From a checkpoint of a small multi-label image tagger.
Training: adamw at rate 0.0049, 9400 steps, batches of 512.
Rows from block 3 of a small multi-label image tagger, named by matrix and row number. Rows with one number belong to one channel. Each number is 128 + 32 x the weight over its row's rms, rounded and kept within 0 to 255. All counts start at 0. Numbers have three digits each.
After each channel's rows are labels from the 100 images, of 14848, where the channel reaches its highest value: "responds to" is what is common among them. Only what is clearly more common there than usual is listed. The data: drawn branching plants.
# convs1: grouped (7 groups) 3x3 conv (model.blocks.3.convs.1.weight, 112x16x3x3), inputs within the group 0-15, a 3x3 kernel for each
# convs2: expand pointwise conv (model.blocks.3.convs.2.weight, 112x112x1x1, transposed), outputs 0-111

convs1.68:104135160104134138122160130102146094132111078099076093060130187137114157162099206155127106111122088128094116098112123171159079140142169120148074093137166179146114119127105082095139118122088100121191158132109078103069139110164127104108064048084125103102115138084110118159151141098127117180128131080145121108066076157131184107046076133066096166115139136130127137142123106054107137114077092134152106111127089104085139164164080151114117
convs2.68:146115070128070132100128107131132139126080090055086100132109194123119145196149087105186112119131125128074084137112134146097090131072091150088160117182126158126162109064076106164128084170087117113123115140080153151124141083164144118120176174121152129103103177096150143150093139117113051110069089131085120078143147112071122096133110142092
responds to: night; wide

convs1.38:145184156162099178165099110150145132180130112083083079118141094152085137173158102080132118121107129198088092138136151127129116122113106178138164157124109111122084141075123093124044159151127127170114145095139154149067122137128166122091162175071130110159109136119101062114055188110132108123135155052089128088064144170143176132133117158099099100154132130143108147157115105103164090095131059123083165161210159108159132143120135117184117
convs2.38:105096115160165139110184099111107105102140153057119156132161126146135107138114144134159175122086096161131120096108116115098022187125145081118138148147113103180149127066096135055176139086123188086099135059099089164108099070092082135146148120122154146086122115134124155127137114127150106087183072082103086092152107183133119117125119107168
responds to: three-way forks

convs1.100:114089102141100123130136087089146068100120121154078160104139085073112133088141151108080103151127116148130101167131109132124159009105141107161170127125106085113078066116139140141115156130124091170082103128101162127113067103100104152060164159181139125118118129121162161131187164154148130170031115092161186177129139162047088069123153157121136099094178088108069106152115130147130123076144124136165118153142101097114107124109131136150151
convs2.100:189135141153079072110106160165097148119135090112143103121118177104091156184111134103115072128132129113129020132060120146085104147096091128153151137128123088080110160120147104126120103102134113135213152103160087112114060150145134144106118213149107118159159129060144099148090093116131202108130141144126105108148096101107087141163110126187
responds to: autumn leaves

convs1.20:147160168108092173116143164096137095088174123144065101147116211099114120156138146117148106113129117143076117128104097142148072112158109145127106166103130037152126133136023066155189110076090139136110136162091091170138084134083072176139141037099140131069152116127140100157104127099167103132114135120091139097094139135145079118149126094144108134107115096133141152121126095115118162147069049110162123148127097103089112165084095096162157
convs2.20:169096133112112107164175177108150196166098158136160151125110115105133141147164125146098150080118121096163089172109133059108175135166133132112129025142114117142172154116141091052215130095160128138111115087166158129096102129090122203123119145103140156161193148149183151176135156154128172111151117136086116168163142156125148140156153107164
responds to: bare

convs1.31:115127132132145160109149137103143118114151108102143119157132129105113161103124092183134120165143113109150105115060101115182078096139154183085108187079091173083101124154038102137156169131140111089122145130118135089158043153049085152116106102117079142084124118142174064093093156126158126190161091096089147071066140136112067145182112189166117124141126065152122133165098157168141114127090087113125165143136094143112139097112086164123102
convs2.31:116157095144134123159106125180129190138063136145117149132115071129108175151109140132099111134154103076175077145163163122138137109119121100086109018183162088110114099099099102124114125153044126113145132145078124150097109154133128138121069161103134168149100167171056139189078132108123143156144126085094217147111152159116139152164123121130
responds to: narrow

convs1.57:086095127136133128121135133182085063161153084145151094112114071120124120073098110080073076128143128152138145111115128095118144080150144039106149112120146123110127155135086150075098129123117046122128079109179117101088066122134103121138131128106082131112141144141077099121060104145125129148103105163206100018172142093142156058043140149140133104129154149137150150155123104117146150085112134110140179141142102105096083171182136106129127
convs2.57:180128115136131136108114185038093119131138104111145139113092147126169152116114090147128143180040111100163176082051123148118137137161096157121102075126105110088185193148164112145147115159139172092104127152065129156160190120068143150107158047130137104103159087088128152136115123106106114156111116104118119069116095127108091103150142074144
responds to: autumn leaves; red berries

convs1.75:098112154092068116152108171096083164169121134152159071202157038099137159102120164108116123113105120167140114149101123116130073065124121129122161108134143129163117125113113082144159075143118102110137087115152119126125115089081077115197047173117121125076131114086179055085079099073126071136121168153082122127158096097174133161186120109130133128173074146114124091104112116115138142143107072119154092112087178111128100114150111132095075
convs2.75:157142155091155096121156067184098128094114148129118120116141151098110118117142098127093159117140142075142071141113088062090118182150114148170118133128159123132148193080123135103114076114143097110187195028116065076069128125134167137110125091131044161065141154146068129128138105106097121156163125142146154150106104149108124139167143089110
responds to: autumn leaves

convs1.13:104125110140169068140134120094123111166187095139170119150113149117127076120075123114105161117062132089143154171128114093072191104090130068123172147153080147132111138103091111140130103141150117146113074067165136089111084129139112104154114115134193131052111140155088119171106106220077117097111140101104105198135118109175140131156109143108120111134164138135152079082109097130066167058102189124111153118102084085061120096123146109159115
convs2.13:160113069137167149130106160067143143132199134171159121109143091188122086104129141174120094118126120083124171098149140156165179102138150184139073164086134087136148101180106127072123160096128131126119174113142099172067160115124135170126147074134134085175137101110149136103113122120152160183149042107124109116113108079139059081107096117072
responds to: wide

convs1.0:123158186107108100076100097115159192099120108049089080107063101144124139164150141082125144122130127182093113123164110088126121139145106159140138089116091104075137150105027173153140170147148079075101072137133171116136056093074125142119147140209128116076146130105139119123168110066141168118070121144200152088133119123058089104106109121124137121156118104086071092122136143122155134052105121125118140115152148110104151152119145138123118
convs2.0:085115168117189130116177186122123202146141126066147121090131114093120086095085130073116158105172146161137100126176144131139114132157111095166151194146143147179110151092158149121153118142156114105144063100083065109171146097089074156155124125092128117107193189174207119143148119127099107127129120124077150108117102084112136085126130178169
responds to: bare

convs1.54:122095109099135101128139094077125162178137149138164146149075159105081110126079053095097100095153109082141149089066105123121060131139140125151127081144107062118063196144149107134157147069128115092145097143077096108091104101139134138097133123097103109117073118124100144098159128138120162130141140178097144172193133170136173133037056098127102095185120146104070108164161158144134127123114148084112079140133142117072111061152113108156146
convs2.54:088079118120101151091165107102097118104088085150152106112106131155109127116032162098082108126121124076129084106131120128075149163104122131117131156140110173158119124142126122116169096052137087056074110083178181093097077109105121197131176093136091058119128086132129115114124143129131126140043134111125116102102059121093078128124113161125
responds to: red berries; narrow

convs1.35:176173116177105095152137158130165156142101170124156142130118082135122094174128071116123099158112088163108080187195194148067102078095092123144128131125136146119092112085143137161147136154150162129087118111086165104078111131073114175206184176130134129193140106157075121117160138142070072133142112118126085064126141127108177189131085154124145095123181157106083109095109187120129103139089088100107102160166107081116118122147160160110120
convs2.35:090092159123129182121176141115121137182113126087113131131135161124179072185101162125179192127077099191125176149120155120093179168089136079097153118099139140167103081102099142066105134127122162126075138115101107083143125128089033137175161102169159153129153147127137156120106133148092141097114150103122098065119121188157123089167107119178
responds to: bare

convs1.24:117118088158111085093119105141093062160108117110107126149102118050151130079126160143111056171106098090119062087072084117131112152168130075145098145122127167110119123085095129136096082081179114113099132124121199142135180143095163129101087115153164131151153107149153134168160163134159097164183141234167132129129130107078130172081132092139145161117098100170082181094168108163140163080106172127094121151131177154102113092130144146160142
convs2.24:116131065191094116154164134097051169066117126083170060108116154112099138114103155137100142089154147109139081088155114164135123178132123103136135173116082166124088108148107131133182062069109133153117129107171154072122100086145128122135071109119113129194059121104122095134119070080139162115158129099105143087171126162168117113071125162122
responds to: night; white flowers

convs1.18:057140167140137139083130095115121140100163127154096107135092095160126136148141108106123165095175127114079133135137119150117081065140109124043056124110111078172157140134111074125143127116150131135109152107110085195138103133110126152120166077138136121101145069114148125159135171130163113134071144128091140104129104133141089157172046053151088153010129198158152175097107176129165126151131129100123082151125142111090062138112107089115151
convs2.18:172138127106095161052184137099104091124137057144094131115111127124136106084116078110150143102148167127174065113123093124141115137158017105161138150167148136148142153155135083081169137134137112113112096102162123135107122094090117195159134119111126133113184147131218143161052180123157110122119133109123104137096165125048143145158130084144
responds to: leaning left

convs1.110:170057125135162122138140098158103070086131120204158178180085168125130127082089101078077113133153108111132097138161058138136162165146100149110140128101145067115173125082173117129167041150135069144074148095131183137173172101155154135091083088084087085180158132098097124141132147134133130127129113097137172128056101139116091169134165138121106163119129091090091068088134128117116100074123118111150135147139114162080145096158121089150113
convs2.110:100159141150108088143080159125152111133093181131112086129075154174084175141099165161154119096122057088075144130091126174100155156135108161047107106188085130142148085089174129119201143130113128154059121137112167175151110118173157158120118135116143148167128144102144161130120095120165137162165085146067130198085151175121128077122145137142
responds to: spreading

convs1.93:115095110134104086136054165052184119152077097107175167145111101143113179153149145149094102150125130125046124117116091142105158117120101059117219132115136121142108081130096178141156172146073156140178160116137117110075124097067094130118134099130164134050125136143100135150167130133137112109139076118103139157136074127095140189163139178094117165142118075124132071047167145118126121156106076123152159110103148137101165125113153146131187
convs2.93:063099151178127141149125074143147124073089087074115148147188196162119075146082084167101137127110121119114122114118097133126093110137107086148131159071122126166107069084128116055149118121102150128136110153081117174106136130054055094172146093131165131126115175119136188143104118073091122088110153105194120115128135148108144111098155150186
responds to: leaning right

convs1.90:117096189164183070098125153113135165116106120118126066162123027094113128138130091136153120152161105082143095181127071138119083118095119051131165119119131110158134184113054131121149119149145049169137122095154147132100181119128161146068066131172117149151135125154123119151112170145105143145099134150054098211156135132150164078133128124113124138101113135112125096108117157139114197094149112130134146157106098051129130123145113197100174
convs2.90:115137173107135127079097114125108046145094180131165182140125120102136106094141093154195137154126094117149127130104119128096144106153116073127097105145111068096160137098119159188114126126068184174137127167113021129157202120108143059131100169134154131078082131124134112126162076111084081104132105122172080125111141110131174141153144087127
responds to: white flowers; night

convs1.108:134114146141102140075132161079133126176133161165105058161107074123085144078137173126056122100109109084108104165162124152147099162106075096079156148115136133226172105031095134176160085165143143120169135145082170047057156110121076146118145140079141143174097103097123163131134142132119114113174085092132112097129135161141191145092113151182128131137125078142144091095076130122101128118126114120133072121148145154124097126127154102136139
convs2.108:128077129153156145169132159143147129146175134108066165097084014099148111121105162099141099114153178154169109131141091114104083145075189198094090174101173160138107145173142153135138125112122139104149120120109197126138121096125140181135081124176144102105129100154101109095172180083141109196139113086117141081102150130177140097139128143088
responds to: red berries

convs1.55:100116130138131107100162082101102127129098148149089117070102132142149082068155114136091119113109095130152144160137137115138111164111119124187101127152100144138131157065145119116104097117092072171056123151142129074155073155095136120140122031164127180047123133078196074188121103175134123145099154066111061131106122139125116114045139126153101128145083106147088132096112184107114131102112128125149119153121086049138113106130043114131137
convs2.55:167115144157139153104117154110130155149125113179152116138150118186114133133140081123145121123112125139164161125108161191139229115142061139114082124110127121161114154104072170123088133161115172159158183113116114111159154127141099113109165093092194113117133110074099156108077060120173171163167091096153119100120059065063091117175110092128
responds to: night; narrow

convs1.97:091069140130117107112157128129106085164162113143048133078069118150155162128163113092102155149132103070114136168097075122146125125136163138146124128132174175141105136149120144160132140128097114099117157076110026075127137123134154121131103116064161104175146140063108095127131147144120167084114110172147186160106128085179131170153120095128083218136123146104085154117152126061107066081151208150107077122112131132091141166159085149151122
convs2.97:113142136113119098116126179150154091175056118179099132134154086128167171125128098118174115136101154152146136156140138180131174087137143160093141092086116080115124111181138142069132135130129102169133133082108153062189094091118180055124126207096100094067127096119080099103130090115106126148121203144108143180102122095074086145091136108127
responds to: autumn leaves

convs1.6:120147126101132139037102180202117136171094117180072133127133125127131139128139123083122161129125108139121122076129146071133075091128114116086149113140135121120134107100074164128113141169098030112156031100172057116142056077161132122136107134123136125085119140142150148152131126097133136082155098073167107093176106077186098030136109120136135121132149081100154139100119186067106167118095151144113126137123072129122154140131138130122155
convs2.6:126122135156159099089174103121176146190129144125111139107165122066120140128106082073105156074084125112146161148116109135121154110135145174140132122069159087130081133085111104154112097154174103125159103115094157078052116170142082108089105178207118139104133115130065134142184116144073097131082149145117125102133134061166134056150080179122
responds to: thick trunk; night

convs1.89:161080101065161084159106157083101138104126144150156094155126067100137135113117051154154093110135119098103123177172116138132150101101101099144180133163136146127148164120072159138138085113111138202165145175139128079076162131129170074095092102146174140136136115167123086128138170159112133147116095163060063166133114112173177137107156132123121129099086095122133135142129167149105105154152054078141173141090078106130097054143112171113207
convs2.89:111104137111142226076092146107126142117133130154137141135096160177123076096123133157148140150128106130125148124128120169129092148136146106108081138131090055146183118100135115174152136172103222147119148187101176202128193068148106076135080135137181123136094126099145157138132115127094102101108079138195091136123110101139174133138192101088
responds to: leaning right

convs1.96:177116042168111111139173070125099092166136153149156063120131123063115127156115171145108078125081107084111113099077119177184137086143119113184072121119147160079127102115067125117099137099240095078162117169140113098080115087139101140114131133154140137136137081160154126064149120124163173147146128148138155104130161152162164179121148095097186147125060092151083114108126078091139142117150138109100122057147135136121119123099129135156118
convs2.96:093086087191107117133125120139130105093145120154110145149132134149131142137103108170144106146118141116104124097078121118084114132132157126116121171145146100153160161171122125123130147140187149129200140116052191156107130059128120155143138088167120095153146091091094211113163103088141110222091147126173136152129062044135089083161161111075
responds to: wide

convs1.52:144159085161135111125088136104081145063108167118166106165128111171116114057075159082130084103163101139148097177175134116148111125132149114187073170114079132087114139037152117128122077127165152157154154100080110162143148128165107104111107150155128127164152156121149114056120155090158127095172102126088068151109121172132149137139107092110140093112128141121120123092130138170110165134180039168103059158057152078145080137152099152114107
convs2.52:075169107125152122116129158142088109082122130140101168110190097170147105136138106047162149094139182186142094136164112110190107116109144114117082102127159110122097146097115146121131101103147095146170124108184035063118126152137137095145070145141125125161086125146084140132118160143073180196152095117104199111152117083177080145125102127091
responds to: autumn leaves

convs1.71:104168123120150104141075084141095145195124099110106084108132099062124172167147135126101166180108101092140113166136105124109098102051104039109147140142156159159098041104144100121183189125122099086139072116167165124173078116130076108147139163145142141103148109083055087151110106137072112172140169116116109151173112119114138112088139143102114135150140105148101118073070161164113173083113110108153106096111150135128130162133099057090109
convs2.71:146169147133137106128117146135143106097155149098124106106100113121131085061174097122115124141102123085159154149038094047088105134197131153053085143154094112114158138146177115131139124144136101125127091110089129093098143026116126103089085105114160110115111116142171146110130085080103067079135116114082091176090117107117158101149181093084
responds to: night; spreading

convs1.82:096108042080144177153111058119153104168136118125075130097120194125137121122125092088128129109133154139133091132164135160117143147161117182151105150162189169132145144128200150145093127103139168116125153175189121090164142179107165062148120152117127106101119092120100126088112166118166111141131140133107088132080124150217113077123170127133107097076142118145146158133142121087109068104082154054159158106131067129120081089123152143125037
convs2.82:143113053131107123173151155073115137109101084096087059108093180125109105139077141158149140076136171090174093142132164138098113202115132148092066086129075114176176116111149102065167127145205093082139096075124171140101112061112139181130136109152146118142144148137152139135103120071127158098093141117114118129088118075116151138117157135105
responds to: wide

convs1.11:114117145118114120159145124096106123083114109143118125255106153109123129147153159107082079162106167054129152108189137118081079141112133159139167154111157141151121159160146114128137108125116125150112161102103152122163099125120163133143142171138081153129102124131170195121191165120098088152081079104175173199063109168077089107141108167115135134067139138123147101102133099191136160198144223137105146132151139119169172147123145110139106
convs2.11:142131076196106092150081146190139156127095138147158147124162136086110144144108172122097122122076135098124134130062110093088199108133146182093146107136145095166142105128145105119246091127138127142149146125114194151100103089071087179103116105099185126098140088166159123200141125160127111106171133123163151158175111150113090158121155105130
responds to: three-way forks; leaning right

convs1.94:148154162112115134127097132097125056114136142100168149079139140127123127122081128142113159097151144135075122113079165111154178088125104178139059140090034159091129129180100081100100142124077135139088133162055121106097181076160132128192076119045119120171150129118073065116142120137127120155104108136124162077131119076173116181162099108128113146123122090150109145149115134067124075083132156102132134086130096105129083099139101151143203
convs2.94:111178087046121113113100120101077118143100175178122165110113169201108175181161149146132120146127101152077101103124095136173150143107160135124138118156111150164131112069105142092182132085088144111045144152094140148106120192141168079126104120091102098155069134090098067147151117161105148175136088112069150169143102154114159098138156117108
responds to: pink blossoms

convs1.56:088117161157153097134118097123118140102125137104149113064111129165132090168113117209117090127125133185143159136119134167100093180108192061169134148108131136096180162105070133122103187103129026150137154103171085128202040145152141095159081140196107145081140104139121079148131136176131163125089130084106123114122129133089099131083104185122129129100138123146151146140119087142080167058117170140171102133105125147141137152144086168149111
convs2.56:097133125128134161075139155087084239138120129152173140102113108129094100147108102118131147108116121146108190153132131167127164145123087181120106124097104063139110120082109104145122118168095133111076121151069107126142159106102077116122131070098168151129084147132123107082078122115052089104130050084140131103055104082085125099126134065104
responds to: bare; drooping

convs1.40:078052073147072133120147161067126074098114132125124092114065101120111120112131144135090106133108127112184131157172130167134216155125172111114115158141147136124138101123223073186104137094118124055113115107123121125150116102114118134148105046105121157132140138139165159142185088111123114133122060091082139158145123104130124142059135167099153127146119151103097086131095128159111128093083096097128109079097104116073093069066126125078086
convs2.40:130079132114131059127126060064150142079136172100092125160145144098158066143112115077091098142070147137115119154100091091019088108082144119142135140136124105152138105140122112109145106094124147130159105080165158192216097124184116110102120143120141140104086095148145094158161148126192091108137113119130118137064125166112094132114080113158
responds to: red berries; narrow

convs1.41:097149126099187122096087135097152127141091104081118075089139090119162139112132149109152140120144122124111113169139114092093077105107106069111049130191146076143127097114165131123130191149137090151087120139144119115151113112114140140149140163098153121215130096113119088108140184091124104146130135129124156126138090118175144113058138187093127109155117095047066103091141119107171119086161112172105143089060161035150062087158121113175127
convs2.41:160155094172072112141133137120169070148165098164101098164186165148131150146142069189136145132050110194058091125084102111158126079089116102129168122140148056134142135080088137121142127101144091183151134120149142139095114107103108118164160123097161125129163123109111164120104177165200099150147089150120132103149141152057090147108105101172
responds to: night

convs1.21:125153144114099094155071158116125104173123121149118134117155100094109086065193129131094065151121124133076142107165202074101144118156171072169153128089128104110099073093107159133086143110131099174212097097189136145167113167106149145076127139129139148141144165140096124101129157147106168165104125157105159130115104083087148123121061096132087073122163052100139082172154123112180087137193167135146181123125142110143177143124117072153126
convs2.21:090126104124149169104112059084088082106106144165096065090117181146118092108097145130126140088162106149114107142137156108164124196089147090091087200132118161161108100112104152103101151065126132132140057134128101141139162101153130089144126122134142068132106126120143035134112133132079119057086177116101126127080081090117145095175165136081
responds to: night; white flowers; narrow

convs1.25:111131126151122100156171061135153107102134105116105076062084104102141075139186172108093120135138104163106087130180147099126154141122126092141135072144144141134133152169117101112074076161136142170155088133166095102122146172093128106090084136086110151120101140144081105137143148177086142167026139173095172077153096112047135096065076136151166116201114107106096109142147108067095152135162117087120145129165181109152107083145137146117145
convs2.25:136104121089123156029140085172103126139155070108106123126110143122137154080118123114149185096162165133055113110162122096181122168120126097159128220113083134163103144107063167124101120068170144104119088075086084068112101122161126145178080138128165132159125150139068098136123140129110083146115099153165102095166111123112160131076129110131
responds to: red berries; leaning right

convs1.103:160167173131099139141124145079059160184106077110140165148143111125104114181114138131139202081099163082118132143100122155120122155099192139089121128111127180143101091123140148102137136183064128123111065135128099081103105116167105155172053171123087137146128132155077088131135116148157126105174121172154114160164103102185188132149154066091147123081128087166143146062072128085070142096106138155113138075085120141146159156074090146130122
convs2.103:063144106073135173156151160050140109121096139153075073110117074151149134139087136141151126097143090138183125095142131123149142152131149184122068109133133147178082115145103138052123133142144086076084100156083163066137144136117146102133117099100114075136090167139116109135132163124102091142119192103154184143060067116104114130093156182095
responds to: two-way forks

convs1.9:165088125177115113139174156166097106126086179138133150157095137134152113131098110104134130139098084135117063066179086050126061160143045125080104141131089109181179129115148123109115113108103101178084123110092142080087087129132163153120124106068116118066076101176113079092120148082158112127092170173152121123119092161093193161163117134139109108106130061154053118122110154117061105149155170138124114138180118148156142148115123127125153
convs2.9:162107071137109099177127105177126088096130176041052113121124201075123146130110126092108128128103114099135088140035081103109113112125126164142128130138107113077178146143191103141158125116107121079166146113089142144111062149103086100133185147136134175152176134094167154169101161118127125096107172113133151169145096153098112177134120093163
responds to: thick trunk; three-way forks; wide

convs1.76:125118129055138101073108073066129151077095161075078114160107107173191102093163152096086110133100128115093089105043127149152138117126110146169127082117145086110126130149132104117117088124115130133130173132127153141137139131095146125091131139149101058113106090080109110098129124092131106103151112124106156095070074116134094066095130150124166178104128175111136107192131065121138090090070105122133113046107116084019126117097147120148112
convs2.76:135090109167108068112130150100142125111099147156178069147149177112107107116096183123104095130098120111114152120153153201136133090119092139101143155107159135161113104108112139091164055093143137181167176130100138119197064140152105068100175127116142073182069105116148142180174082129141126117105150148154081087121090107110043148127088145133
responds to: night; autumn leaves

convs1.86:150115113082139163124109134127076090206150115081130092099153102091142155128119196134140119065085145142131132111136127108087130118156138138120132141146096113116105093120133127137157118117171217121112091146131070133103080107115125098111157175151130151157113063101112164169156135103073098157121170132148180168108151121140047074119112095091136142112146114125140135097121113129142197168180136053104065121174150212179157069180117069128121
convs2.86:103166068123079148146174088139124146094180093141081099154100193117103092144144139144064177113112169162098149097134146129135147135121116192169143151126159093166139092085126099130145138122127104144068076079155187119143140106201128170189145140076154180137124140080166133109056139108145127114150203164144100138113126169109109099115108159154
responds to: bare

convs1.2:160154115154131120113089178143122132121115127090127173063162042153106118138065138099061142101177123091138114227100174145162104051137099041110116109146101128068129117114107151114129149140079154142122102140078128083097070143073108105144134107147083111069110148139093100158123136121111130110124156060079109121131118133133148065126104148141133109154106079102182055124110151121099175118142084159091147145132095107141126127107116189111111
convs2.2:165161109005170160103087057089077152151080129103152182119103100178131178166124124122151132112130149138134161160095060143118104116117163124147105111117101152141130185151144116100122164130145163133121120183155100067106136108118160120135110096116095153151092185124169144095134173161115194153149099120128123171080156073115134185130130131087
responds to: thick trunk; wide

convs1.16:096127136097161120120111132205176116143139089131161108011086114087134099064162138139130149082155097145185125080148091172136178128150118146073114134067119108114090199199150159163127147143099121121076188142167139110134206145101155132081087125103125123079111133098155097129161154134147177130111079165147127087132128100077081122100129077099099093124179121157111106154114172114129126132161110143178151138147158107132081118124135135095084
convs2.16:143056160128129074107089113110119177116147155123074115124126144093131147095099094000022110060107159131116134125129149072115128120150150115107143178099123127139090126103149139075116147102094114072174080113158138147089053140139074092128115115152130110140095100139104096151139144155128117141122134133074101120170120119164085153136098130093
responds to: red berries

convs1.77:118150091133126112146112050137097164111153097138076124079135108189133147167101117151130186090145077141141096129116115141117107162112115132093146140109127073149103129116138158097176081146121112081184144140132103108146149129173134130175124125161092157125102140070154151079202124075144109144076057136139131149134127130104154104065117160146133180105105098183076105141155209102083140066069066136133082177129113090097142117138042155125093
convs2.77:106164122038114144097109109106106132221083122155105208096158087108077120107137105152147150126106143157093163165118070123125144106111152093112142131100143133081101085113091112175107137171089136153079119163154174095109176116143140083084122163145105131067122142157061140113136066172095117112135086164113107136149204104129123144133110151084
responds to: narrow

convs1.66:118103089199148097165086163139135146130163096150194096151147141091104167090118115115126090103126093168149075163145135099160096110175174129138153118149147127104112130138133096134165119128098141163104063182146133125086166109114097134191105109101086114105105119080172143062050149132123130188087080125038127115134138114171152161131136176142112176154138101142161092066148147076064120170127145126128153095147190167159111116124117140209123
convs2.66:120073086157123092129136102180092130105093138140113136114141169096126160132153116105164188112101144092157150142122075075163109130146130172112126176114142106108128202070138136139102098125115106155151183084135084127218141069071067116117202109126120132126221154111140160128152130090141145059116125118133115093123101140131096124185119085162
responds to: leaning left

convs1.37:174180083113094071144119094174095161078116116144085119177144113140133110075073076162162112163144137073119101119153110063143136143131111213124146128139085106103123064119133124119106125162173164154137116102118077076087157082029141127077103107117074138160108111123161158151125148091086101153127075102128146118114132145128182144107114113110136133109157180181103083131112102051104106148116105122143109088091076092138111128147105070081146
convs2.37:130131111126129154128122131109106139060102147053144121139092075126158059117099167075150148131160037125131101096150111082115056132161098088081155093183086119173157137085153123174158120167127162124137129163147152138119144114119108067114101088140190118132068137150134133154116139103095142055121085130197138151130093110090128118147173134074
responds to: two-way forks; leaning left

convs1.50:136111131105133094128154107179118103188156122122099107180116123126106086115168105069112213106148101141108124193126134111135142132148119109130138082120158145173157109158095141123129096166140154120097159125104099132156141086095153116082058110138123135137129133125137175216099124173104140122135146101179138053181144117105117081206067138129140062112086105084118063095146105117051087154160092149120117102156080091093185109148069126129089
convs2.50:130143194097089147154094110177169083117115140123038158151084144156147143091104156134152142189121078072159137114092087146119097119137101137122126076152119070168171179145099139114201102149090102121089124099118138179124137094053155064124123112140115110038073123116149130148103138116120075142122123148134179142130087123108121111159146081131
responds to: leaning right

convs1.3:145106129014123161073127120158125174088137157120128094080131157129131104127162139166128058153119152117134135146145087112136088139090148098132175081067138083150121125129122122130121108104152115133135084159079170165113124105117080126093132162103167104171099110073108143127056157155137089099163046135078152192173112130142069117070112107147142141111100170118059137092109131117197101125179109158122099189090151083117091152128121104126165
convs2.3:114155060102131178147130161179128142164095145177177106105149123141124193084102146178130154165139103111160172095073191173137161115101077067093115166135060092135142132076092170069103142100114096161132159122102103162112141135153113079090163056144174098068156096148125157103103100117156120100137150132137130125091126108084131121137125089098
responds to: leaning right

convs1.43:051110152077099085140146118093129134136159034145133116063125161092130157114132104088152171054160184087111116120109162095094117128132173124102143205131071199178119076088133092134182097123142084133155090118145122161128088126158139130168071124088113123129128145071129161170130153140112102149087108191161107117165138126172123162089111112082123125115124109104111143134118094133150091063097128114102139067126080066137138119105100086136091
convs2.43:140131149155126060107149136122128145149128103173132089126125134103138150113062175153171095067083143122128159122130171177140166112129099156139123144103157123116060109130124126054154095118139094146141193075134129091155084180148112131097177092183135095173059103107179115170159121113182156184150153138144142138098082142114059100183087151154
responds to: red berries

convs1.23:100104128138113168131113089140132145123110138060135162150120090154102134112105087131153123147075155069097146114137166142118110163139080137138068140096102175062080117122140107162131074137126114105148151080123199082069130138107060148114070141128053154091131142080160134094017142150138101137176112078142170113064162093091160090140102119111136116087062125078113093154158125148093155090098164129128128144126156091159098133137078158139106
convs2.23:114148172077140117125103095171151165159039096119135133104112132124099090114184118097130139096088164134171070162146157109150148108113081120147075149090115153111092103123072126151058101119136118169154181076114069102121103129142114116088144184094133137126100177171075143160111067145114132094157198188116129110110143104134094157154074146090
responds to: narrow